Rows from block 2 of the encoder, named by matrix and row number. Rows with one number belong to one neuron. Each number is 50 + 10 x the weight over its row's rms, rounded and kept within 0 to 99. All counts start at 0. After the name is the row's rms in percent of the matrix's.
# fc1: MLP up (encoder.blocks.2.mlp.fc1.weight, 2048x512), inputs 171-341
# fc2: MLP down (encoder.blocks.2.mlp.fc2.weight, 512x2048, transposed), outputs 171-341
fc1.1351 115:50 50 50 50 50 30 62 50 39 50 51 50 50 47 54 30 00 62 49 41 50 46 49 50 51 50 49 59 50 51 50 10 40 29 50 51 44 50 50 30 40 52 40 50 50 49 25 66 51 50 49 61 50 50 50 45 50 41 48 42 38 68 50 64 51 50 50 50 39 48 49 51 59 52 49 50 50 51 51 54 83 48 54 50 50 67 50 54 47 47 50 50 46 35 50 50 98 43 50 49 50 45 50 51 49 40 51 50 50 49 50 43 50 45 50 60 50 50 36 49 52 37 50 56 51 53 27 49 51 50 50 51 60 21 50 50 55 50 45 52 43 49 57 50 49 50 96 52 70 49 75 48 50 22 38 49 48 50 50 50 50 53 50 50 50 50 49 50 34 48 50
fc2.1351 112:60 49 40 52 51 49 33 50 45 50 49 36 39 55 50 48 20 46 50 50 50 51 50 50 50 55 55 50 50 50 50 28 50 52 66 50 55 49 50 50 50 51 36 50 49 57 67 43 56 64 55 52 52 48 32 50 57 48 59 59 50 46 58 52 50 46 49 50 50 44 57 54 51 51 72 49 53 24 99 42 40 50 54 55 56 45 50 30 49 54 32 50 53 50 47 84 47 49 67 44 46 61 50 50 50 49 34 50 50 50 53 51 48 50 38 45 50 70 48 46 47 70 50 50 72 49 50 49 40 50 50 52 41 50 48 50 47 50 50 55 68 45 47 53 42 50 50 55 41 50 55 51 48 77 48 53 47 50 46 48 50 36 50 56 50 52 47 16 43 48 51
fc1.1352 040:50 50 52 52 50 50 50 49 50 50 50 52 50 48 50 49 58 53 49 15 50 38 50 53 50 51 53 53 49 50 38 43 50 47 49 58 50 50 50 50 51 50 52 50 33 50 55 48 50 75 50 53 50 50 53 56 50 36 57 50 50 50 52 50 73 49 50 50 41 49 27 50 50 54 43 48 50 38 60 51 47 49 50 24 50 50 47 49 50 45 46 50 51 32 52 55 50 46 53 50 50 48 50 48 50 50 16 50 50 26 49 42 49 45 50 33 57 49 50 73 50 53 50 51 52 55 49 51 50 50 42 50 42 43 50 20 50 50 50 50 42 55 47 50 50 50 51 49 50 50 31 57 50 37 29 51 47 50 57 50 65 50 50 50 50 50 49 43 53 41 50
fc2.1352 069:50 50 48 24 49 50 51 49 67 50 58 65 51 64 45 50 49 25 50 67 48 50 48 51 50 52 50 49 51 50 83 27 51 30 49 55 47 50 50 51 51 46 45 50 48 50 57 58 50 50 34 51 50 51 24 39 51 50 66 48 50 52 51 77 50 50 50 50 50 49 50 71 50 50 50 52 47 50 70 67 49 50 50 55 51 57 50 51 56 58 56 50 43 48 49 50 50 50 52 50 50 35 43 47 50 50 50 48 49 49 35 50 50 50 54 55 50 63 50 54 49 50 51 50 50 46 50 39 80 51 48 29 50 64 50 50 57 50 50 57 42 53 58 50 62 50 00 52 47 48 51 52 62 55 50 51 50 41 48 49 50 67 50 50 78 50 51 67 50 48 49
fc1.1353 064:50 53 50 57 50 50 51 50 43 51 50 51 28 31 50 49 45 50 48 48 50 48 43 48 50 50 39 52 45 50 59 08 43 50 49 39 50 52 50 50 52 50 50 50 50 50 41 50 50 68 57 50 50 50 50 53 50 49 66 49 50 48 57 50 55 50 51 41 29 50 52 50 51 43 49 49 50 47 63 75 51 50 56 22 50 50 37 73 50 49 45 23 54 22 51 51 50 38 35 50 50 36 50 37 50 50 51 50 51 47 49 50 50 43 57 50 44 50 50 50 49 50 63 63 50 57 54 50 50 50 50 50 59 48 38 51 52 50 51 50 49 39 50 44 46 51 68 38 51 34 50 45 50 38 48 51 50 50 68 35 07 51 50 50 38 51 50 36 39 49 50
fc2.1353 064:55 49 39 52 53 48 50 59 38 52 78 62 50 53 50 48 49 51 51 50 63 58 51 52 50 47 55 49 50 50 50 50 50 47 52 56 51 49 50 50 49 56 41 31 45 50 47 48 51 65 53 67 53 42 53 51 48 49 50 54 53 50 57 50 50 49 49 52 51 51 50 81 11 44 50 50 51 44 98 78 45 50 50 51 49 56 51 50 49 39 74 56 49 50 52 31 50 49 60 50 50 50 50 39 36 46 51 51 49 46 21 52 50 51 50 51 51 55 47 50 68 55 49 31 65 44 50 50 57 49 50 27 49 43 49 49 49 62 47 72 52 50 51 51 51 50 29 99 37 89 52 41 72 49 46 78 39 50 53 51 37 61 51 50 54 52 48 51 42 50 52
fc1.1354 083:62 50 53 60 50 50 51 50 57 50 56 50 42 49 50 50 50 50 55 52 50 26 50 54 50 49 43 50 51 50 50 00 50 53 33 58 38 50 48 45 51 22 49 59 30 37 45 46 50 87 50 51 47 50 59 19 49 50 51 84 50 53 50 51 54 51 42 49 40 49 51 65 50 61 50 50 68 05 56 49 50 64 81 51 50 49 50 47 46 56 50 51 50 43 50 52 50 50 53 50 50 49 38 50 50 48 76 50 50 49 52 49 49 50 55 48 50 49 50 54 34 51 50 66 52 50 49 31 50 43 53 56 51 45 34 59 47 50 47 49 50 21 41 49 50 44 54 35 51 51 34 75 50 37 45 63 26 36 50 35 23 45 50 42 50 46 50 49 50 49 50
fc2.1354 065:50 50 46 38 49 50 49 50 50 50 55 50 53 50 50 50 43 50 53 59 50 62 50 50 51 51 52 50 41 49 56 22 50 50 59 57 51 51 50 53 50 46 51 50 54 50 49 60 50 67 54 50 50 29 31 52 50 50 70 35 50 55 50 49 49 45 50 50 50 50 59 42 48 50 41 50 82 47 52 60 17 49 49 62 50 54 50 39 50 63 51 50 50 48 51 52 50 50 52 50 48 50 55 54 50 50 50 51 50 61 41 50 49 50 52 31 49 55 50 50 57 50 50 21 51 50 37 54 49 50 47 18 50 52 50 50 50 45 53 64 04 57 72 49 24 51 00 55 57 50 66 51 50 41 50 50 50 53 49 50 47 65 49 50 71 50 47 43 25 47 50
fc1.1355 058:50 50 52 67 50 50 50 50 47 50 48 50 50 49 50 50 55 61 50 26 50 27 50 51 50 51 58 50 49 50 02 21 50 49 50 50 50 50 50 66 51 50 50 50 00 50 56 49 50 70 47 50 50 49 39 56 49 50 50 64 50 52 50 61 55 49 50 50 50 48 41 50 50 53 36 42 50 37 64 50 47 50 50 38 50 50 50 52 50 49 42 50 63 30 53 52 50 44 50 50 49 50 50 49 50 50 27 50 50 25 50 49 49 49 50 24 58 42 50 90 50 50 51 55 63 50 50 51 50 50 38 55 50 44 50 27 49 50 50 50 48 53 50 50 52 50 43 50 50 52 49 50 50 24 38 49 40 50 62 50 50 50 50 50 48 41 49 41 51 49 50
fc2.1355 079:50 50 44 35 50 50 50 48 73 50 46 62 50 58 42 50 50 39 50 58 50 50 49 50 50 50 50 50 50 50 54 45 50 45 50 50 49 50 50 51 50 48 45 52 50 50 57 50 50 52 44 50 50 63 41 50 50 50 53 40 50 51 51 70 50 50 50 50 50 50 50 52 63 51 50 50 46 50 60 68 50 50 50 55 50 50 50 32 51 54 63 50 39 50 50 50 50 50 51 50 53 45 44 50 50 50 55 49 50 48 31 50 44 50 51 51 50 65 50 51 50 49 50 47 50 48 49 40 62 50 50 50 50 52 50 50 49 50 50 50 45 53 58 50 56 50 28 50 47 50 51 50 65 54 50 75 51 33 50 50 50 50 50 50 62 50 50 61 50 50 50
fc1.1356 065:57 61 50 49 51 50 53 50 50 50 50 50 47 50 61 50 50 50 50 50 61 45 50 51 55 50 52 50 50 51 50 18 50 50 50 53 50 57 48 51 53 58 50 50 17 50 51 22 50 68 51 50 50 50 50 59 50 50 50 71 50 31 50 59 50 50 50 50 50 50 48 53 50 51 50 50 55 40 66 72 48 51 57 51 50 51 50 51 41 52 36 50 79 48 54 51 32 50 50 50 50 51 51 45 51 50 50 50 63 50 50 50 49 50 60 55 45 46 50 50 48 50 62 58 49 56 50 55 50 49 50 64 51 50 50 51 50 50 50 49 48 50 56 50 55 51 50 26 50 47 39 50 50 22 50 24 50 50 83 48 26 42 50 50 42 50 46 38 51 50 54
fc2.1356 061:50 50 72 42 51 50 49 50 39 50 43 65 00 58 40 50 46 46 50 50 50 48 52 50 49 48 52 50 46 50 68 08 49 38 52 55 48 50 50 61 50 54 50 44 50 51 55 49 50 68 40 43 50 41 47 52 49 50 67 35 50 46 53 46 55 50 50 50 50 51 51 59 46 41 48 45 63 48 55 81 36 48 50 56 50 59 50 31 48 50 74 50 47 51 47 49 50 50 50 47 49 49 54 26 47 50 48 48 52 50 29 50 53 49 59 49 46 52 50 55 51 45 50 29 48 48 15 41 60 50 61 17 49 57 50 51 48 33 50 51 52 52 69 50 44 51 17 53 51 49 68 49 67 50 50 69 50 48 51 55 52 65 50 52 77 50 50 52 22 47 51
fc1.1357 073:50 51 39 50 51 51 53 51 49 50 49 50 50 49 50 52 50 62 50 47 51 57 50 50 50 50 49 50 48 38 50 47 39 46 50 42 50 51 50 50 50 55 50 50 50 51 31 42 68 50 50 63 49 50 50 68 50 55 56 50 51 50 50 76 58 50 50 50 50 50 46 58 50 53 36 47 49 50 50 50 47 29 47 50 50 50 50 63 50 00 50 49 51 42 51 50 50 46 39 50 51 51 49 50 51 50 00 50 49 49 50 50 49 50 51 25 40 50 51 66 58 50 54 60 51 61 50 50 50 50 50 61 51 33 50 40 50 50 50 50 48 44 56 55 50 50 67 42 51 49 49 53 50 50 44 40 49 50 59 34 61 50 50 53 46 50 49 44 51 30 51
fc2.1357 080:49 50 55 51 51 50 50 52 27 50 75 65 50 86 35 50 49 50 50 50 50 50 50 51 50 49 49 50 47 50 85 61 43 38 50 50 51 50 50 56 50 50 33 50 34 50 50 52 51 52 36 51 51 38 25 39 49 50 52 58 50 55 52 64 52 51 50 50 50 51 51 66 30 38 54 46 34 45 80 66 47 49 50 48 50 56 50 28 50 73 52 51 49 50 50 45 50 53 78 50 51 48 52 35 47 49 57 43 49 49 10 50 56 50 69 50 50 66 50 50 52 50 50 50 45 47 50 31 56 50 50 39 49 57 50 51 48 54 44 50 52 54 52 50 52 50 50 52 51 60 50 49 52 54 50 50 51 38 51 50 48 73 50 50 64 50 54 50 45 48 51
fc1.1358 081:50 50 51 39 50 50 50 50 41 51 50 50 50 32 41 49 53 53 48 49 50 50 50 48 50 50 50 50 26 48 50 17 31 33 50 41 50 50 52 50 51 52 52 50 47 50 49 57 50 49 50 50 49 50 50 64 51 49 65 34 50 39 42 50 54 50 51 51 50 50 50 51 50 04 50 48 50 54 50 51 64 20 48 38 43 50 52 52 49 51 48 47 50 38 50 36 63 37 42 50 51 46 45 50 37 50 27 50 50 46 50 58 50 47 65 32 25 50 50 57 50 50 55 62 50 51 62 51 50 50 50 50 51 48 48 50 61 50 53 54 49 41 63 38 46 51 55 49 51 38 60 32 33 40 48 39 50 50 77 36 35 50 50 50 38 60 50 37 45 45 50
fc2.1358 056:50 48 72 72 50 48 51 51 13 51 49 74 50 69 47 48 48 50 52 45 50 51 51 55 50 50 50 49 50 50 51 61 50 50 50 50 50 50 50 50 50 57 36 50 47 50 65 23 50 52 51 51 53 48 50 39 50 48 51 79 57 47 52 73 55 50 48 55 53 50 48 71 50 50 62 45 35 47 40 36 50 50 50 49 50 50 51 32 50 38 65 56 49 53 50 45 50 53 51 50 50 55 46 46 38 45 51 50 50 48 00 52 49 52 50 58 51 56 48 50 50 51 50 50 50 47 57 50 64 50 49 54 50 50 48 49 48 71 33 57 61 50 25 61 57 50 72 48 26 48 29 50 51 80 46 50 39 48 50 52 41 50 50 50 48 52 52 28 49 50 51
fc1.1359 072:50 50 50 56 50 50 36 50 50 51 52 63 36 51 50 53 33 40 50 56 50 50 50 50 52 50 51 49 51 49 39 50 40 47 38 50 50 50 49 47 49 50 48 69 43 49 54 50 50 63 50 50 50 50 32 51 51 51 47 50 50 50 50 50 62 50 50 47 50 50 50 52 31 44 50 50 50 40 54 31 50 50 44 49 50 50 48 59 51 50 45 50 62 50 50 49 39 50 40 50 42 48 50 52 55 50 46 49 50 48 48 22 50 49 18 12 49 51 50 50 50 53 50 50 50 48 50 50 50 52 52 52 50 50 50 41 52 58 42 50 50 59 50 51 49 49 10 55 10 50 53 49 49 50 35 51 50 50 50 30 52 23 73 49 53 23 99 41 91 50 38
fc2.1359 106:46 52 50 49 45 51 53 53 54 75 82 65 50 50 50 50 74 55 50 43 50 52 50 50 50 46 50 50 50 50 26 88 50 60 50 43 32 50 50 60 50 45 44 54 49 50 50 50 50 50 50 52 50 99 74 67 43 51 31 53 50 65 50 42 45 50 50 50 50 50 50 50 50 51 50 50 51 50 23 46 56 34 50 50 50 50 50 69 50 44 53 50 50 51 50 13 53 50 42 50 51 54 47 56 50 50 57 50 50 28 50 50 42 50 50 50 50 31 50 50 42 31 51 60 50 58 50 43 50 33 43 73 50 43 50 53 50 59 50 38 60 50 50 46 45 50 50 50 50 47 50 59 55 51 54 52 50 33 54 49 50 38 50 50 18 50 56 97 50 50 49
fc1.1360 051:31 50 50 46 50 45 50 48 50 50 55 52 51 49 50 43 56 50 12 50 50 45 50 47 51 47 25 58 54 50 59 39 51 51 43 53 50 25 52 48 53 48 52 50 71 50 51 50 52 56 73 51 50 50 60 32 51 30 57 91 50 50 62 12 49 50 50 50 44 50 54 50 50 50 50 54 50 50 83 48 48 49 66 50 50 24 42 49 47 49 26 50 47 69 50 65 49 50 52 48 59 45 48 49 49 50 50 39 55 45 50 51 49 50 50 44 50 48 50 42 48 54 33 50 50 50 52 21 50 49 49 50 56 53 39 50 50 50 53 50 50 50 49 49 52 51 50 33 50 50 36 50 50 46 35 45 48 50 50 45 49 50 50 44 50 52 50 30 52 00 12
fc2.1360 088:51 50 51 16 56 50 50 33 56 50 50 51 48 71 58 50 50 23 50 64 48 51 44 49 50 52 50 50 51 50 99 39 51 26 50 68 48 50 49 51 51 45 50 47 52 50 45 66 50 55 48 51 50 36 08 40 52 50 91 69 50 41 51 86 58 55 50 50 50 49 50 72 52 49 50 56 50 50 65 58 44 61 50 53 51 58 51 50 51 50 56 50 49 25 48 65 50 51 50 50 50 44 39 49 50 50 40 50 49 51 52 50 55 50 50 50 56 53 50 54 49 55 52 35 54 50 48 50 67 52 51 34 48 69 50 50 60 42 56 69 53 49 55 48 62 50 44 45 51 44 51 54 63 53 50 50 50 48 48 47 63 62 48 50 86 50 51 51 49 45 51
fc1.1361 111:50 60 51 50 51 51 50 49 38 50 50 47 50 50 53 50 50 58 50 50 51 50 50 00 50 50 45 50 50 50 50 50 50 50 50 50 50 51 48 51 50 58 49 50 40 50 76 36 55 50 71 46 44 50 51 49 49 50 62 50 53 35 54 51 51 49 50 50 49 41 47 49 46 53 45 38 49 50 83 48 41 61 50 46 46 60 50 72 52 49 50 50 61 50 54 51 50 49 53 50 50 50 51 50 51 50 49 50 65 49 50 50 50 50 50 49 51 57 51 50 13 50 65 51 50 50 45 57 50 51 48 59 59 58 50 32 61 49 50 50 50 52 50 50 52 50 50 49 49 59 42 50 50 51 47 50 49 50 69 50 69 43 50 48 50 50 49 50 56 42 50
fc2.1361 116:50 50 50 19 56 50 50 50 05 92 52 95 35 73 49 50 50 55 48 50 52 50 50 32 50 48 33 50 51 49 63 55 50 40 50 49 50 50 50 50 55 51 44 51 58 50 50 50 54 49 15 50 50 30 35 52 49 50 52 50 50 54 51 90 18 57 50 50 50 50 50 63 26 49 69 50 30 50 51 63 50 50 50 50 50 58 50 48 50 73 58 50 45 42 50 46 54 50 57 50 50 48 49 32 50 50 50 51 50 47 30 50 50 50 53 49 52 48 50 52 50 57 50 44 50 49 41 32 61 50 58 30 50 50 50 50 56 50 41 53 50 49 66 50 52 50 47 57 66 60 50 50 60 69 50 46 54 32 53 53 50 68 50 50 50 50 56 83 51 50 50
fc1.1362 072:50 55 38 48 49 50 54 50 54 50 49 50 48 62 45 54 50 50 49 52 50 50 49 66 50 50 51 51 56 55 45 05 49 67 50 65 35 51 50 50 57 50 50 50 49 50 44 26 57 81 51 50 50 40 51 50 51 58 64 77 51 50 37 61 50 50 40 50 49 50 49 56 43 64 51 60 62 33 47 60 51 63 69 61 50 56 49 50 22 50 48 53 51 41 50 50 21 49 51 50 55 51 50 56 61 43 58 51 50 65 51 50 50 49 54 50 61 49 50 50 43 50 54 64 50 51 48 54 50 46 52 72 51 41 50 49 50 50 50 45 52 50 38 49 68 51 73 10 48 50 28 96 56 50 45 39 50 42 65 50 50 50 50 50 50 48 50 47 50 63 51
fc2.1362 078:50 50 48 50 52 50 48 50 49 47 50 50 23 50 54 50 44 48 51 51 50 50 50 50 52 50 50 50 48 50 75 22 50 45 50 63 50 50 49 52 50 50 50 47 50 50 50 71 50 60 50 50 50 29 15 50 50 50 72 35 50 34 51 47 50 50 50 50 50 50 50 50 51 50 56 50 51 49 51 65 34 54 50 54 50 50 50 32 50 53 60 50 51 40 50 50 50 38 58 49 49 50 51 32 50 50 49 50 52 51 50 50 49 50 51 43 53 52 50 50 50 55 36 44 49 48 29 50 55 50 49 02 50 55 50 49 50 21 50 62 44 51 82 50 50 50 00 52 51 50 76 50 51 48 50 38 50 66 50 51 50 61 50 51 78 50 50 50 40 50 50
fc1.1363 110:49 47 50 50 50 50 55 50 50 50 50 06 50 50 50 49 00 51 50 50 50 50 50 56 50 54 51 50 50 50 45 50 56 50 68 52 50 50 50 50 50 54 51 44 51 57 50 50 50 50 50 50 50 50 50 50 45 49 68 51 50 50 00 49 50 50 51 51 50 50 50 50 50 58 50 50 50 59 50 81 51 50 50 50 50 50 51 50 50 51 52 50 50 50 50 51 50 52 49 57 53 50 52 99 50 50 51 53 50 50 07 53 50 59 50 62 50 52 50 54 50 50 50 50 52 54 50 50 50 50 50 50 50 50 50 60 53 50 50 50 50 50 50 50 55 58 50 50 50 54 50 51 73 50 50 50 46 50 49 50 50 50 50 50 50 67 50 51 50 50 50
fc2.1363 135:50 47 50 41 50 48 50 50 52 61 47 87 50 65 53 48 00 49 56 50 50 50 50 50 50 50 50 48 50 50 72 51 50 50 50 58 50 50 50 50 50 50 47 50 51 50 50 55 54 51 37 50 52 35 00 44 50 48 74 51 51 39 51 67 43 52 49 51 51 50 50 50 53 48 52 50 48 50 54 50 46 50 50 41 50 49 52 50 51 47 50 51 64 50 47 45 50 50 50 50 50 47 51 45 47 49 50 50 50 50 25 51 50 51 50 50 50 50 48 46 50 77 48 50 53 50 47 18 65 50 51 50 50 52 48 50 51 43 50 49 51 55 52 51 55 50 00 50 58 50 50 61 50 58 43 47 50 53 50 50 50 53 50 50 55 52 50 50 49 50 50
fc1.1364 057:31 50 35 50 50 48 50 50 29 50 47 52 50 45 50 50 60 51 24 50 50 50 50 50 53 50 42 58 50 51 52 28 51 45 40 56 51 38 50 51 53 42 50 49 90 50 47 51 50 55 69 50 50 43 54 17 51 41 77 99 50 56 59 24 49 50 51 53 42 50 50 44 50 50 52 50 59 45 86 50 50 50 59 51 50 16 50 48 49 37 37 49 46 52 51 53 50 51 51 50 61 50 50 47 50 50 50 48 51 44 50 34 47 49 32 43 51 50 50 32 51 51 44 49 70 50 54 28 51 52 50 63 70 50 50 48 50 51 50 50 45 52 49 50 51 52 53 47 50 50 41 43 50 42 38 54 53 51 51 46 50 49 50 50 50 50 50 37 53 36 30
fc2.1364 095:50 50 46 27 49 50 50 33 66 47 69 53 50 57 58 50 49 29 47 61 48 51 44 50 50 54 51 50 50 50 89 33 50 17 50 58 53 49 49 50 50 48 42 48 50 50 52 59 50 53 49 62 50 52 18 47 52 50 75 64 50 45 52 78 52 53 50 50 50 48 50 71 52 49 50 55 50 50 63 67 50 62 52 57 52 52 51 45 55 55 63 50 45 36 48 57 50 50 50 50 50 43 35 50 53 50 49 49 49 50 48 50 53 50 50 51 53 56 50 57 49 51 52 45 59 49 50 48 67 51 49 39 48 80 50 50 58 44 53 50 51 50 55 49 65 50 10 41 48 48 52 53 71 51 50 50 49 47 48 44 52 58 47 50 78 50 50 67 49 50 52
fc1.1365 076:50 50 50 48 50 50 50 50 48 51 44 49 50 23 51 48 53 52 50 40 50 49 50 28 50 50 37 50 39 50 54 29 30 41 57 50 50 50 51 49 50 59 52 53 28 50 49 49 54 50 40 50 50 50 87 53 62 48 79 53 45 06 47 51 51 50 56 54 45 50 50 52 50 27 50 46 58 54 50 54 64 50 50 36 50 54 54 58 40 51 20 40 50 50 51 52 91 50 50 50 51 50 50 50 36 50 45 44 42 49 50 51 50 49 59 50 38 49 50 50 52 50 57 52 49 55 50 51 51 50 50 51 51 50 50 51 68 50 54 73 49 48 81 50 36 50 51 49 51 50 85 50 41 06 45 28 50 50 64 50 32 50 50 50 40 60 50 43 29 49 50
fc2.1365 057:50 48 65 50 50 47 51 54 16 63 30 51 50 56 50 46 44 45 51 50 50 51 50 50 50 50 50 49 50 50 72 66 50 47 51 50 50 50 50 50 50 54 25 48 50 50 60 47 52 50 32 50 55 30 44 50 50 47 51 61 55 37 53 98 51 50 47 56 53 50 51 60 45 43 52 46 50 50 53 52 49 50 50 50 50 49 51 41 51 41 50 58 50 50 50 50 49 59 52 50 57 50 45 45 34 44 54 50 50 46 16 52 49 51 60 51 50 49 45 55 50 50 50 50 50 37 50 50 55 50 67 52 50 60 47 50 50 50 36 63 56 50 37 43 52 50 44 48 35 49 35 50 58 72 43 50 50 43 50 50 50 50 50 50 50 52 80 50 49 46 50
fc1.1366 345:31 50 50 52 49 50 51 50 50 50 49 70 54 42 48 49 32 50 47 53 48 49 50 50 48 48 50 50 50 44 44 50 52 61 50 50 50 48 55 48 50 40 50 50 44 50 51 52 56 43 50 50 50 63 26 49 50 48 49 50 50 67 50 54 50 50 53 51 49 45 54 50 51 57 43 48 05 25 54 42 67 50 50 47 45 27 52 35 50 50 48 44 45 54 50 50 42 52 00 49 55 50 50 49 50 50 48 50 51 60 59 50 51 48 45 50 51 56 50 50 51 50 41 50 43 50 50 48 50 50 50 45 67 52 50 35 54 98 50 47 55 50 66 54 49 50 99 50 47 50 44 51 47 66 50 55 68 50 25 50 50 50 55 50 61 51 56 48 50 50 35
fc2.1366 161:50 50 50 52 49 50 50 42 65 43 34 37 46 39 50 50 50 48 50 50 49 59 45 52 51 52 53 50 54 50 65 50 56 50 45 69 43 50 44 50 53 30 51 43 50 50 41 57 45 44 50 50 50 39 32 50 53 50 50 53 50 46 71 62 63 54 50 50 50 48 50 39 71 48 54 52 10 45 61 50 07 50 50 61 52 50 50 55 50 54 43 50 55 36 54 66 47 50 99 50 52 50 53 35 50 50 44 50 50 57 50 50 37 50 50 50 50 31 50 50 47 58 51 49 42 50 59 64 50 51 52 50 46 55 50 63 63 73 47 55 43 53 34 49 50 50 47 48 50 49 52 50 49 50 50 47 55 52 46 45 52 46 49 50 66 50 56 17 50 48 50
fc1.1367 062:46 50 50 48 50 50 50 50 10 50 50 50 46 49 50 41 50 48 51 52 50 50 50 25 47 50 49 50 50 50 50 51 37 51 50 50 50 51 50 65 50 51 50 50 50 50 50 50 39 53 54 50 50 52 50 52 50 50 81 48 50 29 50 56 67 39 50 49 49 46 50 48 48 52 46 50 50 50 50 51 50 50 55 25 41 72 50 48 62 65 51 49 71 50 52 48 39 49 50 50 50 41 50 50 50 50 49 50 51 50 48 50 51 50 50 22 52 81 50 50 49 50 53 75 51 50 50 50 48 57 53 48 59 43 50 50 50 50 61 68 50 60 49 50 50 50 51 49 41 50 49 43 50 50 43 44 43 48 71 47 50 46 50 50 50 50 50 49 58 49 50
fc2.1367 101:52 50 50 50 57 50 50 53 50 80 50 93 50 65 55 50 50 51 51 50 56 51 51 51 53 46 46 50 51 50 67 53 51 29 50 52 50 50 58 50 51 51 50 50 50 50 50 49 64 51 45 51 50 51 02 37 37 50 69 52 50 35 50 72 38 49 50 50 50 55 50 87 42 50 51 52 44 50 49 52 48 50 50 42 44 75 50 50 46 63 69 50 50 52 52 49 54 43 49 50 50 50 54 50 50 50 50 50 50 44 10 50 50 50 54 50 50 48 50 49 55 58 29 30 62 42 50 43 96 50 50 26 51 50 50 48 51 55 40 70 52 69 53 57 58 50 32 55 74 57 46 49 44 63 50 43 50 44 58 50 38 69 58 50 67 50 50 91 57 52 54
fc1.1368 093:36 50 51 46 48 50 50 50 50 50 66 50 51 48 51 50 58 50 50 50 49 51 50 38 50 50 37 50 49 49 52 42 47 32 48 49 50 50 50 50 50 51 52 49 50 50 23 50 53 51 54 50 50 50 51 54 57 48 61 29 50 13 50 52 48 50 30 50 43 51 50 49 51 42 47 50 50 50 48 55 50 37 43 50 50 57 39 67 49 40 48 49 50 60 47 44 51 49 40 50 50 23 50 49 50 50 24 51 22 43 50 50 48 47 60 10 42 50 50 50 66 49 50 75 58 57 51 50 51 50 54 51 51 28 50 56 42 50 50 50 46 45 52 50 39 50 48 46 51 47 50 43 41 38 45 01 50 50 54 37 52 50 49 50 46 51 49 42 51 44 51
fc2.1368 093:50 50 63 59 67 50 50 54 00 65 43 74 50 71 66 50 48 50 64 50 52 45 51 60 50 48 50 50 50 50 76 50 50 27 51 50 50 50 51 49 50 51 50 50 48 50 50 50 53 51 51 50 51 13 18 40 46 50 50 73 51 39 50 57 41 50 50 51 50 51 44 69 50 51 49 50 50 50 57 53 49 50 50 32 49 53 50 50 50 48 50 52 60 51 50 54 66 50 50 50 50 51 48 49 45 49 40 48 51 50 10 50 60 50 53 50 50 63 50 50 50 51 45 37 53 42 41 25 50 50 48 35 50 53 50 50 45 52 44 69 51 56 49 69 62 50 50 45 43 50 50 49 50 59 49 50 48 50 59 51 48 50 61 50 65 51 51 46 50 50 51
fc1.1369 055:35 50 38 49 50 50 50 50 46 50 51 50 50 47 50 50 71 50 49 50 50 49 50 51 48 50 47 54 50 36 29 50 39 49 48 46 43 31 50 54 51 49 49 50 53 50 30 49 53 53 42 47 50 50 38 45 50 50 49 44 50 50 51 57 66 50 54 50 50 50 12 50 28 02 49 50 50 32 51 50 50 50 19 50 50 53 50 50 49 25 40 44 62 37 50 50 36 47 51 47 50 16 50 50 50 41 49 50 10 48 51 19 50 47 50 10 52 50 50 50 81 50 51 68 57 49 50 50 50 51 50 45 51 37 50 46 50 50 50 50 49 52 51 51 47 50 70 37 43 47 50 49 50 47 35 50 48 50 53 39 47 50 50 50 49 21 50 45 50 47 50
fc2.1369 064:58 50 30 50 50 50 50 50 53 51 67 83 40 57 47 50 49 49 59 50 52 44 50 54 50 50 50 50 50 50 65 31 50 50 55 50 50 50 50 51 50 50 44 50 41 50 50 52 65 74 49 52 50 64 13 50 50 50 50 48 50 50 53 57 51 50 50 50 50 50 50 56 50 52 50 46 49 49 48 66 47 49 50 50 50 50 50 53 50 71 90 50 48 51 49 48 50 43 62 50 55 50 50 13 50 50 50 43 50 38 00 50 48 50 30 50 50 70 50 51 65 50 38 50 50 37 46 27 88 50 49 50 50 50 50 50 41 53 51 52 57 53 57 50 52 50 35 50 52 56 50 50 51 57 50 53 56 44 50 52 45 50 50 50 50 50 50 62 46 50 50
fc1.1370 039:51 50 57 52 50 50 51 49 49 50 53 51 50 49 56 50 66 54 44 21 50 40 50 52 50 50 50 54 49 50 54 51 50 45 37 57 50 50 50 49 51 50 52 50 45 50 52 50 51 72 50 57 50 50 53 52 50 50 52 50 50 35 51 50 82 50 50 50 46 50 30 50 50 51 50 50 50 32 60 80 48 45 49 28 50 50 49 49 50 51 40 50 50 43 50 55 50 48 53 50 50 50 50 48 50 50 21 48 50 09 50 50 50 49 50 35 53 49 50 82 50 54 50 50 54 53 50 50 50 49 47 50 47 47 50 43 49 50 50 50 40 56 50 50 55 50 43 37 50 50 49 50 50 37 26 52 45 50 54 50 60 50 50 50 49 51 50 37 53 21 50
fc2.1370 070:49 49 48 17 49 49 50 48 52 53 56 70 50 69 46 50 48 24 50 69 48 50 48 52 50 52 50 49 51 53 96 31 50 48 50 66 48 49 50 51 50 44 49 50 45 50 52 75 50 50 34 50 50 37 24 40 51 49 69 63 50 44 52 81 50 50 50 50 50 49 51 80 52 41 50 51 50 50 65 67 50 48 51 51 51 58 51 55 54 46 53 50 45 44 49 50 49 50 51 50 50 38 46 48 50 50 50 49 49 50 29 50 51 50 56 53 54 51 49 52 49 57 51 43 55 44 50 45 72 51 55 38 50 67 50 50 50 50 51 67 46 54 52 50 62 50 02 53 40 44 50 53 66 52 49 56 49 40 49 50 55 65 49 50 78 51 51 62 50 46 49